{
  "input": "log_mel",
  "spec_augment": true,
  "embedding_dim": 64,
  "layer_scale_init": 0.01
}
Rows from block 11 of a small audio embedding model, named by matrix and row number. Rows with one number within an expert belong to one neuron, the router's apart. Each number is 128 + 32 x the weight over its row's rms, rounded and kept within 0 to 255. All counts start at 0. Numbers have three digits each.
After each expert's rows are labels from the 100 clips, of 14976, where the router gives the expert most weight on average: "top examples" is what is common among them; "peak on" is the class under the peak. Only what is clearly more common there than usual is listed. The data: short pieces for a synthesised band: melody, chords, bass and drums. In brackets: how many of the 100, against the usual share in percent.
# router: router (model.blocks.11.mlp.router.weight, 32x128, trained with AdamW), inputs 0-127
# up: expert up (model.blocks.11.mlp.up, 32x128x128), inputs 0-127
# down: expert down (model.blocks.11.mlp.down, 32x128x128, transposed), outputs 0-127

# expert 15
router.15:076136185135126101161106124113094203108100119090100132123128055085144152074064113116128099133147159101102105142151178091137138093113079108109147096157171109168101106178125153082085096141167110104142185106090077164120147090174132156149091066111088102159116090144168123109123117079123169097141081146093151138111125125121126117140107119183146109186137149096143075064065096075126183144146
up.0:096104155077080096088113098130124166068132135117088091108114172109138106125095098128159133075129146159098161135126139137144111130119144134077111107146223170113090125137160118137135201119152176108118123142148120155088080088107169125124046100123131171102155175141175122145160149092103161091124100171178166126116101071126135102168121210126149152144138082135151134111138037116208139090103
down.0:115154162146153104120152117110155150183086131153147144177134096107118067101139072075157113066145114163118132148134150162113099109198113141104105109137049100133161127127146161098115091134141113134147115094159106128118144087124152130189154106140125108077178106080114144133102154180166169078147112082079157109133140152113145121216144145226106116077071180101135162093122114163208118134129
up.1:126123096101180154183143171143108143097159062131105144146108178078143121161084125145080129100165182109127114133136138072121085144107169068137121110107064133175150088105149198142087170144142169086194107128099110142124119103113133139136131074180064211094093177177154177155153124157065075121160141194130169168132158128148153149141135130135126114142157136148113102118128165134097127167144
down.1:140119141124146115207116120138111110135091117123180121128129087118111121123126126150090145145122084054142124133138128133072099117150040135128137127165160087114187172160131114130071073152135112087127118127107155178189169088122127110140130144098171207167134131106156086197134116146181065170160072091117137148120052161099098175122062171114089153136069135134107108114075113125126168133130
up.2:114148104190134085183146115110198136162110092125147133171167095126173152129094143175103075126116146112142138120134144122141109146131096112185065175140112124156135152168130134126121088167205122127118139141130139081174114093215127119161134079158179114091145179092162143137076144049164139174107133179120148115112158134147112104140116067072094124071111148091103081141099100180067152139125
down.2:145106233131103124098110135126149149161098142079080161193160162135122109119118137164114103146173147071131103158157185101115112164117138114104166181138129142101154082141165081118152160127131099169155144119147063149077151174117146141078157110124129126188168104170156147185151112222159123147111101144120069109101063155127120086045115110158087163115090118111121143143108113120110142126173
up.3:094083160169108102088093153143148145095082129068126158164142149145117147148178153080107110165103138143120101094107154169114151120093127159075171159151061123117049146088140109170048111102094095102118176101095099111102155134072101110099111103201153106107171096090054177136124143077132153170152167126114148138151163159168168149135143129116160126121097149100149164134136141135181198133087
down.3:138130111130142093091086138068136093159147143109152177121104181117116113179061113136128177157099123172094142087115140059063133112095201143107108133152119169102133129126147128066173197139123077122144124161185153110137129156137104116177168091121150169082106126107099163109137131132151117127141105143091069122084134090112108118169149071064188070135080107180139151151093162169106162094100
up.4:123119133077152135112098116112104085080159074144217142181131128115097114115175050163171085103099106156116151103160052184083156110165092139148148170113134147128104100206134101117097112130091159228088149123121120152119124158164167104095065114131121131101142107151135144158110158164129104124090124175144075135130093152111129115096132105092160191122105090134101127080120101076142145168112
down.4:156122144163120152128110173134125144173065188109137115155141131067084141121107130098135121144104099113103145114112090124082147091101147114072070154186131153138115224146150125093083140104139138092111136137160141122109064136132102126166210176097121130103169099084174165111153109116148075122156148093162203140184086095217145176156095093115126150114141124166131082128105162118071141112118
top examples: key: C minor (43 vs 4); key: C major (40 vs 4.3)
peak on: C major chord (27 vs 3.3)

# expert 3
router.3:156169129071095121121170126124093132118169111072162092101093108121171133107105175105140098118111126147165159100125108103141205169106184136171197132078150095192097086101147181139141164104192097079165127120129135174155128134103145088139088106103063158124054081135110173138072082171121105124101171139167131111119173104118140081113157157154123109153139138125060139136140111071155149131098
up.0:132189163089163126152156130156138085076123120127053122156129164147091115082127114136189089083152029118167134117192136166158122165115118220103130177098128091104144133105121114136168118141125154097132143153102055123166115153108133095114120118056159174164123166107100134114169089164098116182125129110102142107079171104148072126069144114143109141116147126168071118087135160099164116115146
down.0:149067104151112116088104197117052125130040165172144168132166157104113112104099091164138112122147124090101182163085064128166120093081212144099142114137131159198112146126132080121109162075103098138137112152117172125098146110150139146234152094141158177163079151137126151134178119140165120113127102072085131145139105144150116126150148110128117094093192109155146136099112162118119139155137
up.1:129134108092086078114132111099136144120172148045230121159126104173131085140097133152150102083177153125101209116108146119130174119154067116075132150105125137125123139099157100110181153116125076136100112126130107113140178161101116127103151153129167107137153105125112155135195196096120167141062119112122167134087127128098129116188113123093124221134171178134144131158147077080158184135121
down.1:142157144141102135183137117160136143113081099151132204113073171154160136100164136121131130145106123144157067176108066091194150122139120160106156156151153087148145150126162138128147086205156126078128165186151145171084124143084090132108166090111147125163152099176108159094123098216122088109162131117077074137127186082095119139122076094153146108103140132135166070154152134140191094149098
up.2:136114092109082149143157118152120155143172108158154147126108134148125117152128132125134104164148188140053173135153147151178148116135165147137157157138190076119137144069117095153113116104122096161105146174139108087118123170157129060071149083106127106093146090177119141179082083192146135108166152145151137197137096074162104141153167113170144084108102149203079148102213168101135179095106
down.2:071172115149138151124134116167118109156067179155151106124117099146138085152145139158099073072159085170146100050129108106137113151107049133159148058138149184146077093101160172115214128102144160157154137102184130116099139136126106120181098101082112205203130117157137092069142101106135159150164132133167137113111138173163137147139146090101154100152174124154144109136127129106150150158173
up.3:092107087073090106149133173151104164149106136127149170138061132070181129182104136159143073162095131200080158088117125118118087113088155147123173149075112130114170133102114088131109159109142128127147079132143148187103169139168100113101052115084120132175181115130146144144105129133155133144148108110178104119126118107087134157097110168111158072126102178160169183089208088075155139114085
down.3:152125158118146145155154113139104111087087088117148199153089113130163148173130107154159111060149072134158090160131142150132141111191135122089108113235159250122114114110153161158148153072134123131152093112150142121117107137064121137161140157138172153110184158158122112094102133109152132146089118116120135125130047142164129152187120156135107118120119126042165145106057142135138126169133
up.4:096124092101155133099124097099142117168126069153123129093115114152067130143151098137136177061124209141135111067123134131185070092146143170167101148101047152162126133111132118126170147167116079159118146115122108101107127152160140092163146126080092153097142190112104151091159187176138108157195109096086130150159144136136120111075185138156116165149097064095170151089106165176137180165131
down.4:135104085117091182147121136152128103189088145105147157110097133059104101152128162103149116071185058138157205199152075104054148135061146140146121161161070102141143126118118140155097097089091119157180124153133120109155162147109141162149150141125128169140132118090156134115128153094126126141084172193182118106096138132134140077169084116112077104066086161132109176083116132171158143137109
top examples: key: D minor (42 vs 4.3)
peak on: no chord (52 vs 24.6)

# expert 19
router.19:127172065132144203115146089088173135093114134101141139121108088109134158163072164130080183138125145096155119143140107162147152168070164153142192142113107117143096116102074125118119106141187110105109165146169139165107154066117168088141084076147098118124073083120094163084054073117080157105087148152144126122110152128137123165079140109155073147105161151184077145151142143170134185160118
up.0:143161114079097095150090133135167125132114132156080126040150116130150137106146107187101128135098122057147122137099058139151152067109149135155117144108150077137096145116138153117143131126116098134105045113147116106080096094105154158101138128117104151145096103064100141088107099161189112043145170115110121146118131172175087146124091181101103132151156164162132194139188115084093128142218
down.0:094158140184182113145131150137168126191117108057085108200168092160151129112128145162136134084079210124161125149125166195064139139064161143149103148112106185150105129125129161209086139121121148159099116125117150158152135142126138088147134078120145176100089144155155101127080161137081116140122117157070137102124137090183136104117125080135186080172095138171116126144075117176123126131098
up.1:129181097090100146101173172086124132125132117099139216136102140125123114110134108063121194151071135130120096084156148089133157140134134094123165112132133111126090141119122130111147126099155120158086143091159099141174148103161083092145057129116119147089104102144167202114063130100058168180110139120149148131155144100105126105175130153177164135135157144200128129094156099180087232167137
down.1:163101062107170098122126151166155164108110118149110090155149159123110171146119126077138125137146113158140116090180159078167133146213175145095114126193134105137179094174142091119143176193150079119104159140108132145098145170118135055151109118125105128208101167116180181122166112136186179097128112097171104154138103153169146103141123161048082121138109121099131081115116095144169166151122
up.2:142148129105130120154142178143174178153116102147100104153115131112121093120122162144092134150168178104071118171123159025164174122137190086146130094135147149184141107137170129121080097148121180100112101088075137139145113094147107118096217140152074127107069162124179183124142132124130173115111084078135082135136106136112178152126194106113147110066104106157185114182110097082121153127114
down.2:140123115137118146103153136118084129139162128082128196069163151132132112106135114056135096171153103094141112139118137110154109082132071122140148100173101179098132151118174112119228104055098118113153141082150134108121146124127165058076131143147159104063182115077120132091152137108127157114141117192151092135090161076146104167160100162036186100104112150094106102092107135140101112110087
up.3:135130123121150119115082068139048124184142143154138153167143187113154144120133171162125106105112141149140132097117106205127079157091142179137127086156094126066116143155112084113133172106177121121165127146136099111091047144142102166114142129139076136168097166111112185115106124166108123195130109161156092078168104106155087147101177154151054139101127160097086101171137168066088155099084
down.3:082119177150123117162102099194133141191104134125123116099104126174129149124120111133108128199129061121081136186171142109105101073185101140086185134084105133113139158141109131095162115091141099104114125047159159147146117136142135101176143204122080134137175158181127114128114152115106140194132177119145116125119095116124132164224078114067122082113131108097166077111124095104121112150186
up.4:150115046127101159172122119094120123131139181147155175133142135118142165174147128097136131166150076110126100119116117114151085159162117150132148106130129127125130156081115143128145108158115154122136095085086121091106205121147105158059151105148170140086095075106124162094142087129051159123149124117173107075143108110159136111111161153074100150131103167221137126169126194098219129214097
down.4:060097107120119121119085114133149144138127096156183075140084121177125087153097076049157142118142177125141100079063090101099149123129084077216135141161121143082164183099137133103151160121112097061158113114172180100119138159112170154086141102131120142152082128170163113177112160125118119125129130161161110132122190105188098150136184112122182160104101127108100191125122110092158129137167
top examples: key: D minor (35 vs 4.3); key: D major (32 vs 4.1)
peak on: no chord (62 vs 24.6)

# expert 14
router.14:096152067113130120105127111118078065167120121085132123129129164162129094059082154100138119109112107155114081105092114113089149145192135156142160172078096129149078178110101144159132111111151155115144114121109146190149147204091111075102141176088091141096181067136092114142174101179076081133174123105152134146104147131075153112164094101157154072177084130111140113093097117079136129143063
up.0:099101100181141177126145059107139162079118163100116163174186092150153084131116167092146137071132100124110102161143122155114121133058128131168075048086120074123083094219103132162119135108162171155077135144145146156142130091140154142076160084161113135160134166131085108118146148124144078142142112105144122099150124178142122136121147148162090186121099084131117168164106192168088096084155
down.0:098151077132178163164115084114052175169170160114125142159118075089148095184153177142119143131117142172131132122130176135064136107112169118155148082125090171106134142166162141184154136163117146158176110087135140147156114138181135094170103162136116168090165108084153103128167139108151092169176124129189124080164101075078150101106131096152146203103161166105113067091119146113162156164151
up.1:175118147099133132124143107140116093099162075187120113136061128121125143058148124151121147095139168163148164170125106146108203132158129130127124085142115219172080116092144156126162128130200140129161121143105095139105041148122150106103187103221137087181085126153188183113146143109106115107106108153101156125155151105182110152163127119117106100123119176063100142112157144125117129196135
down.1:145131132125143109125140168193112120186063201141137215177108119091107105178124134158144130184080133128092108105118158143176121098154103135112136155039152113156145125115133156164192150105115130095133134066097132126145170046138144114133074124106139107148148135132116123119139141132101157110131158072144136110154165160127130097131167092104138151159130151237200103152109151118098114138058
up.2:157143105119101142110126099173119125115147172117090095149118113135085130086143161128100187070085119140115118070120138164108091116216120101106115196107116105092085136114061139117084101037067190085127132162135201115118123147112095094135170130143134143127102146181133125142054098146084128114144116112044130154098141154128116195101133170088144092103120145146167162135112134118085139165097
down.2:134163160099108169121130110160147168139162136108175184109153125111123115184096176118151104173153196152180128145135141083072121109119161093114158049161125116085130134114140148108094100169142084165148081068109099161096121092094139105106096129147194166095117120117133152174099128128119101125145081128216119117173191148191127096152044132176130133136126125178099107102094100114144076114095
up.3:175119134082146110118101153099112127131136085144171116095140102154115105070140168104129122186038074117149123102128125045131146082127109038145150088139057140155095142124158146120094122129114080121146101114096112146116165149150083128135116123150173095149211108146152109159163105159148078144121113153157152132111052187124137093117161145119229122083111151103109108137141156101122143097179
down.3:120109134120167139126073110075150100137068124098145110155157123050132144058117078126068117069183157109167157131158087133169125149180097094135135119100122119088151174145156097050125121089118165076129106108126094104172116107134138148149145153104103085070104124095134167138149153174116117087111164136111114132128060114170135127083129068179077183122155142119126063110136127165051139128102
up.4:179096074092095151130098159087106151106135188117180167145140092159110098101143148163127117146110085164116100149138153089188102078145171110150081119069146097115141094069124120170115149142131179091108112123140134181075174149116086116121124096048117116185133101130120146169082120105140146120120120124086139171135164115088124086078141100173119049124087165164136131145105198144134087090067
down.4:159078111106071051060122103147164133136092108148169178167133121110087163130058095094154134135144138127135112112059102133082152133085110139145100089167111119082104148148163102102045115108154135076157135127142144066130135194162133174106109153128140137119103148189097102136156105150096152111169102108199107085122072126057139142106067088133169104137111112128114083145084146124127086134131
top examples: key: G minor (46 vs 4.2); key: G major (31 vs 4.1)
peak on: G minor chord (32 vs 3.1)

# expert 31
router.31:139120053102077109158117113138087105092153181097145212094135143143185134121107192148142060142139107161107160120103126152116164086102173174116120101197096190088110140133108124126158109159131095148076099124089165146098107128121098104109131143163125062159100113148168059094159136133127126173134124091134133153160122150114079115107081076101212139121117095139114116105158138081093120071079
up.0:166143128090142138101154138156131081162152095171122126113123174175105124164143090181095068186102146150118105092072118096078093090164132080114124126120069128121051113153160108112108109144131147118176046116114114115122140160181185111162104081162120087106081112086128164121131105109145102164130169143146085158101177112143172124158201142124122140090117121055096121147188188146176158116127
down.0:160079146133125087160114102188132078156091068123116159143104176110168109137124134193097118180113099121155071141130130146133126140159106113116060130143133160135134191135113105207095104172125093137107130085146068117157150172093180141080114156125135145106101141066109155120130111047160116189148157137174138111151091128084104139119168101067081090120115128158116045107073153146096122129139
up.1:129107114167123091164075129090133137121121127160088162209151145106172130048120158105065215178095140140089129091105120114139159139090143169156107100176084090109098129122059185110104139110153072143156102146111121158133124184149189075171165149150065155154153159109120154099129134124116150159119074102105086140165171110123110051110141102152142091130180128138152119131164150124125160147157
down.1:129070150111113126121158150085184114131097152117128120207116124086113154156108123119162132223174174151115113116120066123118112106097157156151110110059134158107120147112159091078176146144116109107171129136122080129084181147077144130145100069130178122078142124083140101085184135099073091145114141136172159164128078125124082125113160080095168038113138143106148157176140109100176157147109
up.2:090127122066126084139150122098086103065140137114154173123183108175140130134071135147104112142109116171142182129111085120097076138112161144103104134209120161137145099087103147170089101142164147115117170143053089131085093145098124154125130161180168128130117113136167110178191149101157114088088099068191145109139130091128146173126129048099163081118143068153144184113108136182103116118106
down.2:146115152116125051134121100152161103118157100155077128134126170106114122132092120067140146124100183097118129110185092130106178081133107121144173134090193114125137157082093079098145156076090213088149165145148144091148082051097117138097205129113098122156131135142121109126133087076130144104115146082077165119087101113161146170102125127135096166113135100202140098103191131130165078098167
up.3:167136124138175048118113117166096188068156131184117096078159118140102168065136088163097067078181107168122146150199117087124155136183141117091110165154107197161086122147150117135110137163133138089130163141097131145117104087168078069159116148136202136129147146126152159086147107091178137145110113123177152094162139165129124131156105062116116138134137110160107146122096103123143056130163
down.3:108168123096086126087087112152150141156180085135132139088106149077137153185116107121167094145081093109122203116117111124141132082161121138135216119079181082074125113104147090123083087166083188118155129141137112174118092158164146096080116125145142102086092154124095125124126179147120100096124123135155161101133163065127125122189154080154143129144246136074152132087144135107146144132139
up.4:130136106134163105116116144132136116093179114164151130110198164085125139178082105131182073119141119093155114109152162091137095131126116142115138148165129182157109101032109114098128156109095083185080180095127171119096137085099111038140161116139087081155157105098154127111157119130096107070094150085097214129149139186141131148086052120140094118068117113109085164121139145111121144154138
down.4:126106147185156097095137068122153105123255154168160109064174070107145123097099172094125131166107113153116154163119124137115090150128103131116125102161170071128099122114144101148132110165105135141074124144135132078189170149131116119105146140121115123168154137187129118106117141211101141114089132109109096108100233123125174108051133162198145157143088136130102115134163140121151117137132
top examples: vibraphone-like (52 vs 10.5); key: F# major (25 vs 4.3)
peak on: F# major chord (25 vs 3)

# expert 6
router.6:082067123112129066161089122132080107146167162118145095099114188168115131159156128122172124169151093122082122197102092138127178172108142160093144168105165178145112150136071085205193115177151114125107143095143123112155146126113081127109140090161141117125102147157069117130134123138188089110189110125157206088078092078157165125105133140063127124132094144127135055120128139128107086143125
up.0:113142114140078132055204088124185118083156113106057175092112099114123101166118108215141091094137125121111146082109083153125132097112135069126113121103102082139141099166155165150183186109105136123102155083169180131180130119113191129109066107099155145097139194098137092113089093112113134150186127106187149103123152102113165119109128104122137093146110080119126127113143086145128198104156
down.0:178124134119135118122128122104106144154106124095134027083118155152115116157145084151105138132145157118076122158114176115046141148176134181148108103198099226132151133143165114119089151109154103129109126167114087154150096111120119181074083053110160126117146122106174165132153149083138055121123188176136165121111141161141156130123122167131147195085102098155134152159104147077141147130073
up.1:087052148156122068124168076157169138131134154166168105097120182120163101152133132108156164097168178160105173128133083103145152194136157154083127148107087161091115135166149146106140160134132118104153130164169133127132153125103088117081185054109161083134106148204109182147095118143201104143098139198136132071105116088136112132080143168141148087122183127126135136141139096125095163195108
down.1:155080134099154091171094135136087127149164079137101255075132149150133151109205112090121141145090115130142052123111114131132141116121125164124103158168088121133095119138122127073100131107100147073084131127135166107147169133081168157160146141181114109113104114143172034163114126106089123091224132108112100140153112154093167165169113140168090129140143148161151136130105131115149166122087
up.2:153141126173137118148111119129124100090119059180106112109054068092161133101171173073159150103117134114148089117133148179158143183169102099161135095131197085098122127091120160130097081088158095082137149163159107209111169098119184134147114145082126143114143124090074131116206151121090191120145164105108078099186165161119121123120128163116155172161152134121100142123140067106127151152161
down.2:102116156125074102146125063108111092099129112052140122126154162033129092079092158198165117119163095132125141055090149109161136156154130081108082162148141134126116138130099152187153132135114197161124113124124138118062062105083142154111147113157164190145154151143144092169178124153084122088115154137164157127113150115076124149181118158120092112166054136161162165139148152110155142148090
up.3:101144185075160079157097142071106196164144093183124179161088193133140125134138128129090157102111139110113145131106097122094113071070115149082146120130070175205139202086144168158131101127175096135133105149081078182148121151151072139043129104156103144137147150124117129117085159134159082145056120134130112093144120144136150139152091158139126125141192130130152116154165168123120100104098
down.3:118100172141096088146163184147180132112048175147124160205125098184151097116125179101116127068146068162119092094125103082101108174181178155111108097091206096103113129116078110128142141085135129098155115086110131130090144143122147187117162153118118087110149102091116039176179114132112103102084136147141092139149111160111161129174090128143153090111142129149139069110125133149148116126073
up.4:163115115220134172094134134078176099141120149172093106128130093153141088121167166182135084171104097119086117149128149128145171122067131147092097119154143151128134128194153176134153152125111082170144129092146117130111140088076162116181122108110123108145122087184121128128175121174103119118062178134138098127099150117141111110138177096167160145095089145186049161060106076115134135053089
down.4:147130161111065116120151110131135141146218139116120123112154151113140106116082090195107116128110107105145160185181129145062136123135086109088077120142127115152136109191182101172143104107186136095101106198082107166160162151187113088115082141126102136180101140049128140119094110121145134134137116114151154141162098124139128155058150135118205206104074117091142159109145144109108163156174
top examples: key: A minor (59 vs 4.4); clipping (36 vs 8); text has "clipped" (36 vs 8); key: A major (25 vs 4.2)
peak on: A minor chord (41 vs 3.2)

# expert 22
router.22:152121166155096119106119128102154116070112144165110071112156149099108158140126131143116084091120107118130094183108087156118076070071115110130114154108137144174191129192181082151083138080083147165059132172175132101120142161159132144152078163135123137091155148163122118101143102130061128080147110065104153138145135146127109130134156165086097090148146154104151145065175160093164067046158
up.0:121167101151113108079088150140121149081103111121076105156170130071222155111088179072110202125177107115139114067133095091163124153133154148136133213109153112125189134088105132097168091147187098141090172144133166080128200147105096173167144133141151103132148118136104127130146123182138103145129144217106091124098105134117127098150173161119117114136118161115184149132145132148130151141072
down.0:048142121129121116161142111139178190109123160132124123108175111098138094151097100114114106172111208164121173114098060135109145111144135129118094108150148157178029192099168111131201122120131143098154142160131085113168112117099136153116139150146174085110138095135115139169119121058133086182117095147133126184121101099149120076157080136120112163178173100125154043133138103148097118105082
up.1:125133084088123168104105130105139077148051140044125088124122187140183112169133154178124126174103163156131175148154148147152081137151153117146124173122124123140117115048123088127166100144157116181091113167166190118157154130131131147133173188123130148125095091076109165085112139147079103146166156146168117119092143127139132081128184166066088112111141105089143149161115134149116030171126
down.1:180154142149121115121127126161134123094236105175111142163120105100113069039128118028136140195081107188123109196092140106150153066124086075176159121156107107147156165094113173154150213126132137091146128137130156148165135118095140124192175162124097154143112167136097098098147178184138096129107116113125134133115144113120093168113104164143132149117120159124156138130109167132145143142133
up.2:100159099082133126189173141126137099155094106148076133101172112140145138085169112104095065144093085130126118122136158172178149119131095076160117151172161134097114170120110124024085097106139106066142151126142162136153118167069101112158124124135097079218133157139161160101148129150218138124107143133141130116125122144128103132121141139091098119213187082109158118161112134177064105139138
down.2:120174128136095070123097109174105127124168112074158151095132140108132122189110132050136104123148121146120069072113159139130117114110148118087159132146191097103140118120107196111122133152151141177129181132149158075155149104069099176171171112159154168106131083068117126180155095092080105113091129133090094096106158070106136121124117157212092159092176105137064139137147098120100196139139
up.3:151190095125153085121100191100131068115164178140143119107099082120147177102145134114092084186166087155119135150163157118198147122145055145178126158107134134151151093124157175099122091122154103100140126115167172119127169152107083105100132109173074195133137145126191124124128063187148125113093120159113172179074065142098184115110089102167125157143096150119131056107113136113123139134149
down.3:137137135139055094165148119092177105124188078138120145147146137101104169162101102152124133100077146161149134115122143155125137163118121093146116143094109191074162132125111129187077171158100128146160125132091151140166077069130124089135157185126152069116116101107114085125133168116108097159109150216132134144191132080131163148055122179189147117139103087126086100075213158129105110143090
up.4:113136139176134122126154178060090058147153165172125151158179123150058139096140123129131129109168117177135091154157142087086139127102096145147112145105129092125079137122121197073098222100166124090172099132141092129091106096148153152094090091167118107148154116128126131162117141137145160148127056151151099103127159175083147137124156083154086111091153117165039152155182127127188087111109
down.4:081151100136136076090106111145122140118157042105122088177075161114174099180094124161155043114121119139118176093170186180092087083138093089126132063100161106131150176116127122065190044136110108149146142083092095137092130164131128158101147132120159156123101139105136103108175137125108131170101124162109147106076126113154163093106082105123091192143117168113101150096128126101122145142084
top examples: key: G# minor (58 vs 4.3)
peak on: G# minor chord (49 vs 3.1)

# expert 16
router.16:133153140160136171096150090132112108134085134144181124127171159125141147190113125093157122133141113147094107123138156135125094097140081133097152076132103160077068128175062146121103098101138143138126206138092106170085152157094085159075150177187154035090132139163166074119145132086092131137125161099143092077150108115117087149124080150114133186114064167154166135123139119098136154040114
up.0:124104107128117094087146084100099152103078121088162164142137180161155165107093129138114167137152126166147136119172089126158136088206087137100112136078108165125087132132093105146133123141102114080143146141112159178136097096135131117099073136152130111096076156127091123161091117162143138082161185116145138157057149080153124102201132125188211126115079145119223120090086108148120135050107
down.0:169156162110125126077161123162088178114129106087132143119115118120122128136115147172110098120078130145129081064049122117115120106143147080131167116150150161112156124136089093152138127134111126174137119145086150161057140142134143140112126073094113171172132138124132104103159085114106181137155081133175107112115235059170124093127088105199091147119166105174147082108092118114169087063201
up.1:093144146114076161102098123106094096145127170128092188059144181124106185184117100087148160164168137134089091050132155144093146185090152099108115132194125179151119100108132108106158163138149074125104185138121150153087093144046107181170150161123122120132078154119135110110115132153106191124109122097134127167135117182138120104070108122110092192085134119140099152116098167139195133153144
down.1:128128121160136176133143121079141107108117068163090058108118118086102160153135148219146169156134212151110134213164114163074117133079137133094136119085129161125130128124185094017125086138156133117120085108078103180121163122089140114123074098169123161117159150082152132185114135131142158186110128160113078135099126095137116107158096151089183088117123104142125148151150140118129095137119
up.2:139116116157178118105166096124103135130186119168112105117090119091098117138115167169151123085116056093108072150139161126190181169146146119097143104142152096156085135095157112117114137075091155192085207118096110140082144126126204094123142137107104081133181188152096127160116146121152113115131094165098127093099060107158138118173155191161094194126124113161167080144103124191100126143113
down.2:187138151115102111100143119120108081149101132133154099134118142113160149120107167144114094116110213055118105082107108129102122162107135137165163158115216077140145081108130133078185127181145119128151177171122150126129165147156106079138165096076118154157091130121122128211153141128082124116109109117108176127177173051159151188164203140107173148140131138103100149140164144060086119114147
up.3:165148112144166178143112149166144110098084148154087147141138125099122021115175085132183157143158078136129228128170087114131108110142123114138155129091099194151124141101130082162124139176049168150114127153123156073083149142084141124136139130065133119118102118157093132106153100150115082082147129116141118108067114096136130127085085082116131153134168068106112184083147133123143060137163
down.3:101132135132101162100102117121116121130147142161135122110093128165138160149173149085083126060076177125194129161208136096158139048115144097116128124140203101049138113137105140104098123097140161128141171134102130150130107151074138134114186165122093180125164141151156128128097084125126164099152123151154098102117112188140067148158151124170210140144093147100081047094057113137110108129112
up.4:167124100156084155148105120162128084156163179127158089105120199157139171138124118112115171147127136129120167145191108137153122143123119111105152140092108131148157178093132153101101155126066123096069133118150084066144172085114121136128158195090092111149157062109119139070156174126041099097096131100136171161144153157137143111123125141085093133068085170136119192074118123074064127185123
down.4:149089130133108113097173160128099145091112134125115094067114128164138090178222113167137133066122174171152153203184069118151151133117159094139186132184090129124091126096110110122167118128129080060145112116149110120115161138106135093145075159104103122121135093102168199096113148155097199175120125132117119101117115132138130099104133085090125107126197100045123097111172108123086095097119
top examples: clarinet-like (39 vs 10.8); square lead (31 vs 10.4)
peak on: B minor chord (29 vs 3.2)

# expert 18
router.18:128094109090131118127100162085098114107167136125121142086113103149099165164154166094113136125128102124169128094043142179112167105088113190117150128164076124105122117139137152118109113150186076196072144115145163101165166107123091143064131156129151121127154143159126105098202102157074100158150115134135028133108187165141119089141094128154178166108116090097133131120064141169097063120081
up.0:129155127118146149087133166167149184106151123119131101133131091081115075155178107213140072162131115199125104106116116145103115124149163147175068103065153153131127112124108177114162164121104067113086108100151167146171133160162131108067093121115201117109122047117173100116122178113200145094097056139155155156145152096170108141125184156127140075099118130145126111155098148133104079114127
down.0:163154142127139118163133233134170145107077152089156084158164170084098142142191155122118161177101141137156182118111073092139144139087133079048099129121108150133142154143174139073153152131077063131131145145109153129169129165154101099169169093159097081106105140097153145174107163156090150122104088130164115095179129156200152120105111107120123154125122137084148098175152128188080122096138
up.1:082164136122143155075177171117197074139133173196089130024144156110108140163152112145199134135131182063137112131167096077123179111182126091137138155119173090087123144100128111146124135124066133116099159137085136126102151062131137143124135155173114162137116182108111110127118156148116127141111127110099142120202098106119138152169055155089098117133102073165152127136147082133101181116135
down.1:134174168146204129074109129098140121129165139144174097182125178091155057146186127172082072123186159149103081104096170145147145133180099134146152105140122117134131116144108131125117110123140115090132169141136160058103118117146127184175126134110117126125066131151134094145154162104198132193130101171107097136147104107148107162066148058078067096168111151145155115112197102161095117110114
up.2:136110136092091100130129114139166169127118137110090182158124175120065133095126105125088197140124129070116132173085104143145111170175134104076179133113096131124147074151151093195136164116126156146098159110131135069139151155142113132098109138171106098104128100051130107158186093100082120074144134165159131130128183152095178093045099154133119145122073152164196140199111182163118134131145
down.2:127187098144179165096105097105101156155057144164086142097135065141102110154093124070093091130126074145082101121124144094093129176162128131120187089207133142149116157127101138103166099135100098119147140117154145165111128156101125155203044104124170107169113125172194188143139154124111117145174159125178180112126177140172119166125143126109122168140158156175137158070147093102162146145124
up.3:159119064153193128157128125078165166120143132102083157132103104046085083122091142085168147129112108155097146097151135213118151153177093134128126126122174102094157198150118172140098158132102122161120120139114109155137121105131123106168083176143149161095119195118165143086204161144082145190182155114136122110104197144178153105154095123150157154161105093157092119119181155169147145122115
down.3:123138160183107113117121127083145121100135117210092124117086128136120155099122153169128088169082183110115121122107148156128131124103103162142127109133152113121126069121152118189137125126128155074167144184148132106122107156143119122059177131098198130121117128116082107173174126111069160073107074120126141131101030110145120130030138123162056201147102142109088126116077123138185156128098
up.4:163055105119120177155100137118112118156106083127119151084090142144141144076117138125162142151044120121161208081098124105137088091103115137107156158139097188113059156124180108149094128135130158119096127167183091140094083165116168132110174174104106083080165164077131133111124114148088137159091102091136116160173144145081053132120140189154098119163130114112180085108092133091128184141148
down.4:193127093144115103131114131098165175109118117133124101146087137119121142177100145113131133110156153069122105143137120124135066105143166137125087154196128117169136137149121092075121193024135103083136156154113136093138106115089127136199110115154163080005119120076191159103144095093121157104108152142145063141121131118202128133205144145085091106131118110148155156118150142124116164126128
top examples: clarinet-like (30 vs 10.8); square lead (28 vs 10.4)
peak on: B major chord (26 vs 3.2)